{"model": "image-text matching model", "encoder_register_tokens": 4, "tokenizer": "word", "vocab_size": 28, "fusion_encoder_mlp_ratio": 4, "beta2": 0.99, "eps": 1e-08, "adamw_lr_other_params": 0.00089, "steps": 6800, "decay_fraction": 0.2, "final_lr_fraction": 0.01, "warmup_steps": 340, "weight_decay": 0.3}
Rows from block 7 of the image encoder of a small image-text matching model, named by matrix and row number. Rows with one number belong to one neuron. Each number is 128 + 24 x the weight over its row's rms, rounded and kept within 0 to 255. All counts start at 0. Numbers have three digits each.
After each neuron's rows are labels from the 100 images, of 14976, where the neuron reaches its highest value: "patch colour" is the nearest of a few named colours to the mean colour under the peak. Only what is clearly more common there than usual is listed. The data: rendered dice on a table. In brackets: how many of the 100, against the usual share in percent.
# fc1: MLP up (encoder.blocks.7.mlp.fc1.weight, 1280x320), inputs 107-213
# fc2: MLP down (encoder.blocks.7.mlp.fc2.weight, 320x1280, transposed), outputs 107-213

fc1.171:130120135102111153119155108133146167184090066161143088107156107134147118145185129057103199156168119112127105109139105121114141131126116139136107094083112114160158139121153120116174104100154155100138117167167134135118136138179144141178152126186109094108156124132152166167135133160121126126101140093210108139137125120117152
fc2.171:152091142128085145119137158116121216115126114175125148144147118187210102164117112182134188095089126136100134113105155118154170129123133168096101193145139148134122145159129128100136121124151123121089125144134151168129101155102134115150125140134148168108118119111120146159153091137101086097139108130118109112096116108131121
patch colour: grey (37 vs 17.1)

fc1.147:110133148173127141124122143127124146120151125135140129100105138071124115129115109095150145134191108130125097143151135161137111123148129142138117083090121148132130116112138163123090066177148137157141080128113104112161092125136113131115147151141110125132150141105103120119133158063116157138144132116109110151167164142129125
fc2.147:145153135134139111143077159139135110132137111119136147094162149138155132112098165132176110111115098144200186136111137135124142137128115143134149149130184106093125151159132151088164125152134130167122121126119149123097158139145122092134114149117096103108138119138148173136129179122115119096151139128106156109142114126153108
patch colour: green (27 vs 8.1)

fc1.251:121113097104114158116125101158112107156150176211154130132131102129115108139124099091132168094113089117078122119154143103150134116132179185122144083156166063109136158141133115125112149124130153140125111134105108098147142121165104125136115119162106203114118142101113098120130124108107059137144131140111154149130089100154109
fc2.251:117127111109107174098092116148149106114137115113132102107167152127165141101129101134107158100122111141162135099107116142159082109187126121105091118125085153119125102116099142141122114091120137123119106172106140118115104129141192159148083117122077170099141154161140075110108113107162113120134142154103156103139094067143176
patch colour: pink (34 vs 7.4)

fc1.653:113144157131078174125142156123090130114073125143127163171144176137120131135126095144156132122122140160141155127147132103098148105125152124129113130118117125112162116128128128121121117140106143132141168159117170112104091133109108123163154108141117140137106116169135133089116117172125159098098126133119140115104107096152124
fc2.653:112153140131141101137097129131154105118129164120098077156122128108130126119070117109123163118105127138138099130151131090142124155084167109143135123125111137111106144129175122140117156126077108137148239133160157148115118118134104183114118185115129073126108118174132113143112124118122087142124108101107143118128115129114118
patch colour: red (28 vs 4.1)

fc1.215:069138093128147072166120147114143152147124133155140137136120117105138124107106137132146148139144114155098136126157103125127156136108123163106080133120113158111156154141126143120160153094137107083117151160142124111108166165143104095120128133120126138118161106138115123089131143133126160122146154143130111123139133097133111
fc2.215:076126172134120132128131149103144111155179152074100138100118080124143113109087182100146126104174122134087151173134100108129122140121128125112111150131116106117192116097181104164159128124106121131105176123091148098119136115138094076129115098149135116137140139164122137130082167142142109146140140083127107080112151116141177
patch colour: blue (43 vs 6.2)

fc1.199:088138141116143170132145155139131116107113154138108147122130159138088158150136098084108105136114108122157133107151099088145140121138141135105103105108139152124148126174098108137143106121120105127101095117111136107089153110160148142132103128109129116139124144108126168123162129123156185106164115075168153143143106160117127
fc2.199:132119136093123127135139128122105144156115102114103118077121102114126101148083120121096113117106138097130164116110132145148107141187112185144097139155091142127105158126144125109100127130074154166106092104120131133185137109134160151104123097135135133134187116097148118091126091099088111168134163147128095108118100113142097
patch colour: pink (45 vs 7.4); white (25 vs 2.8)

fc1.142:136131126127077138097146091122144150091122147133127130110148140151129091108144132147129105100122116109138184148130131153139135126141119142114068149067107122156162112162121116095134127118139129153150146135139115094092136178160144096148149137122129104136094138151123154147160159121111118120088100150201155126152121135114138
fc2.142:095176100123152153138107142116090160165155131142114132080148163090132113122145180138139074139113121121083083171096125113151085147112128098098166143117140145113125110107138153160126125136106131115133129141099123146141157108141152155133109171129109128140105140139134151118093143144136106161125148145114119168142125092115096
patch colour: blue (50 vs 6.2)

fc1.351:127157126126098107129113069135124136119124147155123122117146110128109132141092126105117138143126107149136129093171159110140109112146156111136131165117175073104138150103141158108116095134132145101102109133128120126112115146138158118165101121183103159135139111122159151120194177148126065101074122152157081158149122124128117
fc2.351:107119125124136141093108119110164134082127088127104136096134130101124174104118104128139129127119128183131117143135128112116154102154097153154090111161137143155126141141134101120164124140112108120121143107092144109118077139128104166132119121139128135096119157132126142158127120124078164093111147144114122128116122147141113
patch colour: red (84 vs 4.1)

fc1.476:128121116128131083126122153101090175151136109098156144122138138106110083154101140106125150119159104188114133119122128128156120111134149163109136100133121126081157127103118109128130108136151145099132125123148121155139100147134173070146154164154143099147160101145105145096145126155098128125120145140130131126121121092189136
fc2.476:147157125123155106111065134145136123090128175161145119103106125107164126138097136170130146084133100144104151135127085131125113093133110173083144182112114135107141155100131130135136142094092108134146166134138158122121134128089084113136077153101133106136183164112150112133169125141139166103115109116116124102138170113094140
patch colour: orange (65 vs 3.1)

fc1.395:155102160144156076101145123100079119120157153145145144090138116088134109105099101116131155133155131112091142168184112147132128165104178157112125096128141098165130105106121117129122094195118140128162140147169107127150152100111107112120133118095144104153142117199083163123159119110109146133121163133104115157121128119142124
fc2.395:125158109157158125112085107159138137168116167118103180068133165137152133119172105155166149117123105140165095159100109134153172130122116149088120186124133108167112171132126129108099130121106118114110145111080139172102120105068154101116114138134120125125167096140110121096120148129113104133155137142115099132142143145153101
patch colour: grey (41 vs 17.1)

fc1.30:087136161111129162094157142161098112147122146169142137147108137107086108119107141115125116109140139130115127131156154166173110116093139150161128146088110107124136152126122147146103114117108136160139168165124164090170124154129138147130115128108107154128152135099103131117109138158120120132087071083117126158108160104147148
fc2.30:124115119099153115158111109113126145130130131143114136115151066084141117123163165141099093120140156132134114131127123093117100135150140122120109138122119110122127149139128118141165120146084083071118153178104141089085113107106169141165116176116072102103130124124144185144144135162115128092151107114129125133122121133126142
patch colour: yellow (33 vs 1.7); orange (27 vs 3.1)

fc1.169:142097147151169083128135135127100142126148134131104146153119170109151087140127085145112134145135127126106099092149100127135107127107109134128112077109125115128120120130168151139171133128111121109184100110145109128164125133159120142161122151108129184133121123122129155124132155113114172129089130165146108113146166135122130
fc2.169:122124160148113122167107183128150153165139100102144124120150120064144114089124175130114147148140129128143114117117153161128138103102138122102093121161082139137116158132112115089142117145115128167132200142132140095111144139096142093095117171111085149130159065156120127122143150103153121085154085170120166135154122102165103
patch colour: purple (62 vs 3.6)

fc1.419:138152133124129122127155092181162141155150113139157150128140150157143128096120133135117092117089134144147140150140145125100154089155108128075110093172080158102149099153112058127139130112118172105169113141106135138061169096122112130109117125134149151142141149135155110127104118136154164115105164130144132146137139125141118
fc2.419:171135109134142135159095134155112163142123140123107133143144130155123142106155140127136140115103108124080151120165140091161091139121118153103140106128151136119115149094123112113132123138098110193181145107191156099160129112159107175100134134118152034157110129129135154085127116179132108182101128119130138129139170121155132
patch colour: cyan (30 vs 3.9)

fc1.102:102128090098118101115098129116103141157151114094144167110157126103105116129082093147113130145112090119135139117116127133149078127147112070148138125153113128149156129167138119146151097174123077069116088116164154123099114160155111119149093116142119151156109125143103151122145152111111146088132137128143090108146139079122141
fc2.102:142156112125152160105129187114187120148118141156107108084125148151106114114110188145165127137117128139117093126122145134132124125098135109100166142110167105125113130130130113125126167113133142127131154148101124102090110155141101077122124136146118096125165155203153130161148129130089145050113123129147140170107139095146103
patch colour: cyan (36 vs 3.9)

fc1.20:125082127070146152147098083131164167118168111108076114086127116128112131116140145140138071127119086094141147141138123124107161116138130107154123149160147117120151163168144085170140084160085125155172096179149165091126117103161126129119114146132152144142127138150165123140092156126099115105097169121135132124066115117150112
fc2.20:119114110098128082118116167141126116101152122124119115142130159121126178133103116111082149101125123146130140117148106095140164123096148150154122104174140108104108103128134090120112131122113085132133087088188107129144129129122116019170148092111146159134097133132157068130155120155083115168088140133091112084106141138122098
patch colour: pink (38 vs 7.4)

fc1.271:144167129155081153120119133113148147122090150121127127113177165099105102142111159113108122163155148117098098118113109104106145127112208133119122112076158141096185125095123129142138138110133135188110106149136104136136149112135140082084131149109126110129116107124085118118179121134141148118153087113139156108142118123146078
fc2.271:083154166116116130118142066109172069177121130095137156133119140160121121171141137149162146136126114159171129152132111094106139108120079147156161147093141134136140111151140159132142132118143149134124078113128155152127115098139113169122090180131185137107080135122125148121118098105158139131106177116106126149116145154098131
patch colour: brown (80 vs 28.9)

fc1.691:085125162124110162068159119116083156116099126105141110117149147092137107141120132139100156101126099134133113147095108157103148129124141111088134121100122166116158136160146129149190115113141142125125132102128141119128085112099087143155138132126105118079136118143163120119105108125138096103143140121129063116175129159124104
fc2.691:116172123158121178110124134154172164142105147097145118096128190155099142121170112121197111131135092135135075161140104132111144130144141133130133132071145148151112128120133104181143145087170139157143139140163121130140145129126150118166119144137158141098144123089112112128124111103133136082128158120133150170118091141112109
patch colour: cyan (39 vs 3.9); blue (34 vs 6.2)

fc1.392:127159104159115095138123149107143073140174137151127121109136130132131120155141148114114143123117136152102087149131141135082132183210173103143113142090154118127106125120154164133158090138151088161149134149108111129104155138169137115157139143115143122142107145156161169150104101150128106145163090111129173101153076180122114
fc2.392:162216148127120153124110056119091107129144096134112112122162099124095133146110110145121102129187095134175093101143066133115133149120114158135124091108087108120136115139126133127133109112136103142100118118139138111167161143142102173153134133104086111112101154115149114144142119118116139105138154108084172158132131133143100
patch colour: cyan (36 vs 3.9)

fc1.483:088107165120137153112113101132147140143153146153148116142108142132137160147084151070146115127158106117116084144136144121111132137122141159085152179152133123122102173146123131130157118136116089099184063127102118134140064110137158097161121117131122172116121115135129084132109108129112109082069110116103165099107093133132148
fc2.483:103127113129118161120135054128098122104148095138142116108133131157137143161109084153157092105145147123140154131101119137102162153104134122090128133101154122126093123100074118151147120105101128085124125153168161134107131097154121143121118105108111123127178130123114091136141106135136111121159077107136129132123158143085112
patch colour: black (63 vs 13.1)

fc1.319:179130137101132171112132094117101127141148083114148130109128111143136134115111175127119116107133100121154119111110117144113100126132119188131110114092138141155131192150117120151085104125118064135065110115097151120146125119134142054171154141106154097140120107125157152201144120099128129106086109114121129138107162138128161
fc2.319:137157147139113113095118087114158121104152158104122144095110100122124086131127124071147121103136132148123113088123087154138087124162127142126123122133090116152141146118137137113146116151134159135134127127137143141099107123145142179119128127133153098134140126110103126127135159132097122142080112144137079141145105125149127
patch colour: black (57 vs 13.1)

fc1.574:122148146127127112116142144154159119106140132143148135133119117137108119124164130129116162125144128097115038144104123149099134139120143176159131158130157145110119138130181105116125126106149132114150151098124136132084152133138128166135152099199096120118106127111121133131148134127084122098141108085157114084140107159142102
fc2.574:128140167129136156153127067143136107116146134120121143144128140155099099103191134093108087120151141138137106083134144113133138142161110153155096100126124136157082119171192122135110161110142123071132145139125120135153113122108111174123129146152190115150136112129135122137101137135123131158110119140127124130097137129113113
patch colour: pink (25 vs 7.4)

fc1.398:114155146119185120154133112112134128164146136120141165167133127135114158119125155158110107105087122159102141118145163138097144163163147077165158169117122120124175173096125121141131111105108131130142121167117103167143119139114156106136122142157137126103126141119123175173092095130092114147083111146146161149106133132132157
fc2.398:143149141168139142118175171117146106124131167122148116117143127110139147121108131104144145155140121113177150111136122088135081122120119111169109129141131129154148141127150111159107134140178109166132111114155156129149131123119138125143155107117128145106123116120147165129137142078117110193135118108139131124153113121146096
patch colour: blue (76 vs 6.2)

fc1.503:155118174136129151149145161132136116114134152139126102132136122109119139114100171146111137113107147124162135088142123107142162132117175129160101129138150099144107083157163163138101119113121138153105126137142096130125123119152155118139124148150133143091115127118089143093096109089122104108129151141113080113121122119118118
fc2.503:121111125138109128168140126089148124099133125122116086125123124126102128133145145122109121134113085128126134098086113106108118104121139150175094125101138172137152122114126153147143152128138133115108108123080133145176094139122161115107073084106165173162095118084145120162078091147115132152152157128120100160132124137123119
patch colour: orange (43 vs 3.1)

fc1.440:116110166150162125123119097119122168126157140121141149129109134125083147128157121132133151130129148153093112176131083142134127167146129123159127145086129137151125124125136127102111143123141112179134112142111100142136166089117099101111096086137125144134127165152065127136103155109129119127112093124135133144122086112109119
fc2.440:155112129134158151134124164143152093124116099121110130132143134122131135126112087110148101136189104145150130149120132159166169137139156105114125074074144146141132144130122111140128131125128093070108160139144103141089162157115126106124131150110133137108114142123162136110094127078107138150109108112158137149170145146132124
patch colour: cyan (57 vs 3.9); green (35 vs 8.1)

fc1.130:154141150130165161126085140097137094133145197122140143144120116132121127142091224139083119154156145119144107107126083131092125139164161092126132122089097081151124162125100147133129073114153088142151086096143134126116098126127147109106085137171136083111141076139133159116104138124141128082167126113119135095158114123130118
fc2.130:160155129144135166129135082126111071128155121142113156121137088105145136137156104099079121136118127155168136096167109137136150151099107167156066145140126121189157129116117116131145101103106086151136130108163143191136086139119099137103101136123161092157143112120140161156098102168095136113094124128139133145110157134132119
patch colour: purple (76 vs 3.6)

fc1.712:119153116121078145126100152130122086092078127110126089167128113113106103100161129113123140112176080115138159126109162064122178111134162104138122097106098147151122111093110131103154106120140119130121137118128161122123193133134137070139123122134169119097113119098162131102134136115147116134108157159121194125146113165137096
fc2.712:134136124116130157152101010154071126169129109126185162091129177151127160128168148127125159158152097112144152143140172119161122139146089170148101140094194140118146128155118118098147093092137079158125133140142147133127095117093154126121160149120115156134158143120162128098114150110090100156103122105119137146133144130138085
patch colour: blue (53 vs 6.2)

fc1.8:114139100185104133127114153125125146131140171119140119106129116165128127119125088111096134110106103090118129129114160125141209119143109110108133098115115160135072147153120104147132118157125129126132142091117173100144114122095152187100164138123097128134111135168170155104154151114145112133148146122092108136090097132092113
fc2.8:128110064140120153144118060136150131154101112167110140122096166139146146111157140147147052152127092106166145099093133126137139126145109110128140124129117165122119133105122099112144109102168141139142103144135122183099127138110142033135141081111118159158147137109149130166134131165104126133123082134103108149139110120150143
patch colour: yellow (45 vs 1.7); orange (38 vs 3.1)

fc1.451:120142142137084118122113135132177154164137150146142146102110146123145126095078138130113131139127115123133101119147146131163166157116138152154098121116098143149135131126153131155139133140121120142122178160115173124076141109181129202172147135107089169134105118185151104143127102161095124125128128139148125124127158174141126
fc2.451:143108096109120109151150078090126108154158131114122127134157144135132153141142108114170086130085126124160155092097098139119148120149130205123124125140146125130165106113141120116113091114056179153145124139103139142117134130112133070125163098106117136116145129163135135146119123133144122113137123168147163093129140121142099
patch colour: yellow (29 vs 1.7)

fc1.720:114157091135115145126138090156086130155124140169152136161113118094099135137107106092102123120170124163068112106145169109108170132104145106130119103180137139099160165125124131132138128126151098118161134143119133116127111143163084138166132114157135129147120160107131162095060140113094095146105139131114132136120135095142132
fc2.720:125117127133080047110095151121144154095116119099115131153178131113122156107148105119147135132130133125097110124110097104120130097148141110149108149109095139122131160151101152171122129144104130137127138122126142164097145111151136234132096163125123074126138136166159155126169131129131116118120096145086157072134158132109116
patch colour: blue (34 vs 6.2)

fc1.246:094103144159123129102117076138126158118147143114169153137111090128111097130122144122143163089118083103134151099086137105128081118105155128185163161109142133150162163075167109150085105117186129122108117135125116123106079092148108145158168138131114097151093121146136152148110120152104124109114134104144122117126132099148125
fc2.246:163138121149158112113125064139092138086127120136158137083118134183166152155146152128134104103149154132117171137138185105113125089149146161107142144061108150117125129118112148117114142104183121132125199121167142115158134121088107157109134155098121177117134134151140112137103130132112149118154092125129112111142133134067129
patch colour: cyan (47 vs 3.9); blue (34 vs 6.2)

fc1.472:092147127190116114134108163123120124155121142131141169143120149104105145115087132125129141122145137164129141166116122122103125155111131134096142122129104161112145178118100079140126125126151107144117133112142174103144129119119167149104100151153148131089152164118151150109169121133126154125172093113153076149141158123147149
fc2.472:118144121108150122141149181111125117094119105140137123124125131137143117135104078124141089138134137129109091112143112151127104107153074126153098156130157112103112109135136147119131113141138115114149118136167116104105131143088089061170072106134119122211130188167130101163106113137112128113095128129125115128088151191132171
patch colour: black (46 vs 13.1)

fc1.496:089146150115131118155152126125138133104129122140154095179120141119151145130104167116143113105145070121153098159149087131154140136149100147098137102079123144134118098144139156095154122117124139111127124146115078141133128115171112143141156115147127138120116106098146110152082158167123103138155163118158144128126098132104140
fc2.496:132112124154125164177164140136115118100144109106138119113118119140163116125149135133056096089125095111134132100120177172100123128098151113128124140085091136153127125155111098127123128142135114157134166162143121159094120127147137200106112157103139113155143114151119147184146153142126090126118076114114140179117140197125113
patch colour: black (39 vs 13.1)

fc1.713:112121124126089129082098116113113106141125103161103141118117157118134114146093117142110111144169162133149111129117153137117124116121079099138142139134122159146136115149119136136134081161109135145095138113154095147112115117148086129195122149127136115161098141132144168157123147154121113163117097103120131178127081134134135
fc2.713:084120145138111110114173161125134129103142152096124136144140090164128139128158099148156088142149119139137112149098125103163131114092139161099117121157108105120114144144159106110169098146108145149141101153117108112117122147113134206106150147125175103140129153148118119156124134102115123128125137138145101101156110137111160
patch colour: brown (65 vs 28.9)

fc1.604:146089153121105103143142136146133139111157125090138134160080117088150132173083140101120106122111131116134148129145158121138114106133175155093094120143096107102127096127101138091152129117145152136109137144177149100101112134108101083170148161115143173138105144120139143100112086148106113148107127118121154139115124069129178
fc2.604:167122136105116123124082120102105129128128116161165110119132106131152133170144130146134125102126163128125170140133150125138122121157141149154094102118082144124127101117141113156163115103090056131117102124125122099110111109131121197118118123143134123146142124134147124107109093136114116128164139157162123127120139140138124
patch colour: yellow (60 vs 1.7); orange (32 vs 3.1)

fc1.754:118112123097132160105131126138134134103122123103137147141190103141157106098092128110130159093124127079099132116121090109111110118134147155179129093150131102157118100124119089116121132141126163128138137126103125084179100076186132123106136142148131089121135156090081199155112115124141137156159111122180093152108139131147126
fc2.754:136123117167122117146133140180126145162178118160142089130132144108130120107138138178131108088132104138178145165174091134136106125106166068104135106159105116118186132154145083119137100120143131163099056082077133151136139125131164101105122095133132162111149125108099154150201167142164162119137145150120107105131128129133141
patch colour: grey (53 vs 17.1)

fc1.704:115202090105087126146146156147116132135119086120150141154131153138153127135109115138152131154129154147132117098112102118148105120092139148118091126098142074092117096117157147090108154136148139164121160160120053110169132116129095150118158166128146135141165158124165108107128115140122130171135074098149191127130111125146139
fc2.704:109141095105167081156132148108111138155111129055119098084126147140140152148078153162136109157112166111134182160121080139108165173119161140149098114133122123104130106134135118182111156081089114128162115158115131096168160139144115109139127075140132090144118112131140189132098135112105146120162139123137088112141145143140089
patch colour: brown (75 vs 28.9)

fc1.369:130143152118128134100188167149146157129148136163119116136121108115129138104096134125141134131143145115165103151124171107146168156171136175137109113135108079092157118136130089125069098098138160135093125145118121062118114109131125078085158136121141155105131116133157132128152100083137128129167094069135200100117119113130119
fc2.369:114168152123103104137071104152119163081153139198131153130105123143116140163114118131122114120148094135135129115098081193077155114142136137175100148105143104114141131135118108117125121111106132142112113114091107124147129124168121162157129137118178164122110147110165164105115132141091098095138091164129137154144120133150118
patch colour: grey (65 vs 17.1)

fc1.532:105136126154114111135119065102094160161150116147141169134096098091122155155144127154121149120128138114121151135128151149126121114169169176124152137037131078109125138119127131096165173115160104130122122138080111144121091121170119130176111141149134167086090148111154183142119129121118072112121119099178154162110092157161127
fc2.532:159093158136143178113147125159146112130142136133141105088152157102118120137118062133144116163107111128120123149130154136100125114138130125158123063124133148120133150127119114154105158121156139142143142122143120105114137147110121186125131149134092170140118123132132110097107180112144169131118107159155134118160137103130168
patch colour: cyan (39 vs 3.9)

fc1.622:139134133135123145109112153114223089127118115158120121134075086141135163131123180156115132120126142079133142153150115136165104173119169176116163109136155089109134149148142135141128134116077107105161119111129129106116135103100153109128144144159131127090088143123133148115151132170144137104103114125117122114097140102116135
fc2.622:192095107142123120108146081110120148135093098143119112121121132157145105103120110068085126133098149170114098137111131102157128118166113126131135107090115167135164092130080132089094094084128099132147129180130112141155170129118151124142146110077110105132110144114099101110134115141121126103136130080121134144110116121173094
patch colour: orange (27 vs 3.1)

fc1.693:112087107101111129132129096155136150145111179127143171191118142141100139103116150102101164118128137139113132128190137101134121147147103124126113144105163169127160115128127135131152172108121159111175128147135120120103141111135124133161140169151065118142130113148140142140093132126147141161135115121103185165128184113096101
fc2.693:135113150137149119117138105115119132080149120128146123106122108139113114159122146111131099088117155123142144114113165102137109123151140150112124102114079148141107122135104093127118126160134127110124191175092127142134167190118138117107113130160154134102119124132160110114096083102143143127138125123115094099125145115109124
patch colour: blue (88 vs 6.2)

fc1.662:149145108159107132124190123128142128134165123107079119143107148142099101102172134170149141129108119114091157136124105183120138072133129143117121138093085136159073152110129104125120161146156159156084148160134130137108127113132106079138159118136116104097118140137136121129113109125150104137151083161120144080110118157110073
fc2.662:136101143116116143144106024129125113099148198092146145073135129134124132148115134173110099134152108128131115157124114155150149091086128101131164071142156129130144112149107149162101101119161148145132124138127144141111167134124138147137162109140168127140110120079156198133109131139126117088166136132071084137157132158161097
patch colour: green (40 vs 8.1); black (34 vs 13.1)

fc1.221:141123087158130135116142174116132136112165089098133180131151146143129131073143145142114094128119130105141107121094125129096115135098125135089151127075157093129102107119125134135118125102175103100131142136100105090140109100084145143086116129117151092101157143077092136152164134140130172114162165148103146136148139149118105
fc2.221:129172101172136107147121108132137181124122099148156149141104109144131129158122161113124119124127160114092183119147140126111107113171158139092162089183108141098121115116145141148124121111158142117151139104179140127169108137106164075157136146122143101151133131092126113133102151140149142138146115119142139132103108075143123
patch colour: grey (44 vs 17.1)

fc1.526:135143137103147084149104112163130097100097160110120141108162121131137110131119149146084097143120108133164123127156122114160153150096126177137115089165155120147083168139141122114150157154139099121126121111112110096101122097114116084151144151112140180118139117119145111132152154129077104124167135137118136145121122112146142
fc2.526:177108142144131113140176132094077119150121152115089131107126116125146138097073110088119111073125139112165110105104147148138097120144095121098113129103164156141146140129120137107070110150111100183115138165136121129165174117129139181112110135158137160133151137111096114143192157123121123138089104096080089138145104143103129
patch colour: orange (27 vs 3.1)

fc1.143:146149142170106122112121116120142118133125149077166120138161097109123135111118172105142109167142136141111133141130103121116131161194110124151055119151141152107164128142122121110127106105146168159129145123111110124130145102103136162188154126170129124128119126137164149134116162149124124094114108119138136113180165145110156
fc2.143:115129138126124136129108066135119135101152102112144146158124118184105092144140107154106133109095130138133114157107143127138125140126129150148139112146176164133159135116126075122104161084139156076131089096149163200180145131147127083155125150095154139114120133112128164114123151106099188085090118108124169160135131156122151
patch colour: red (25 vs 4.1)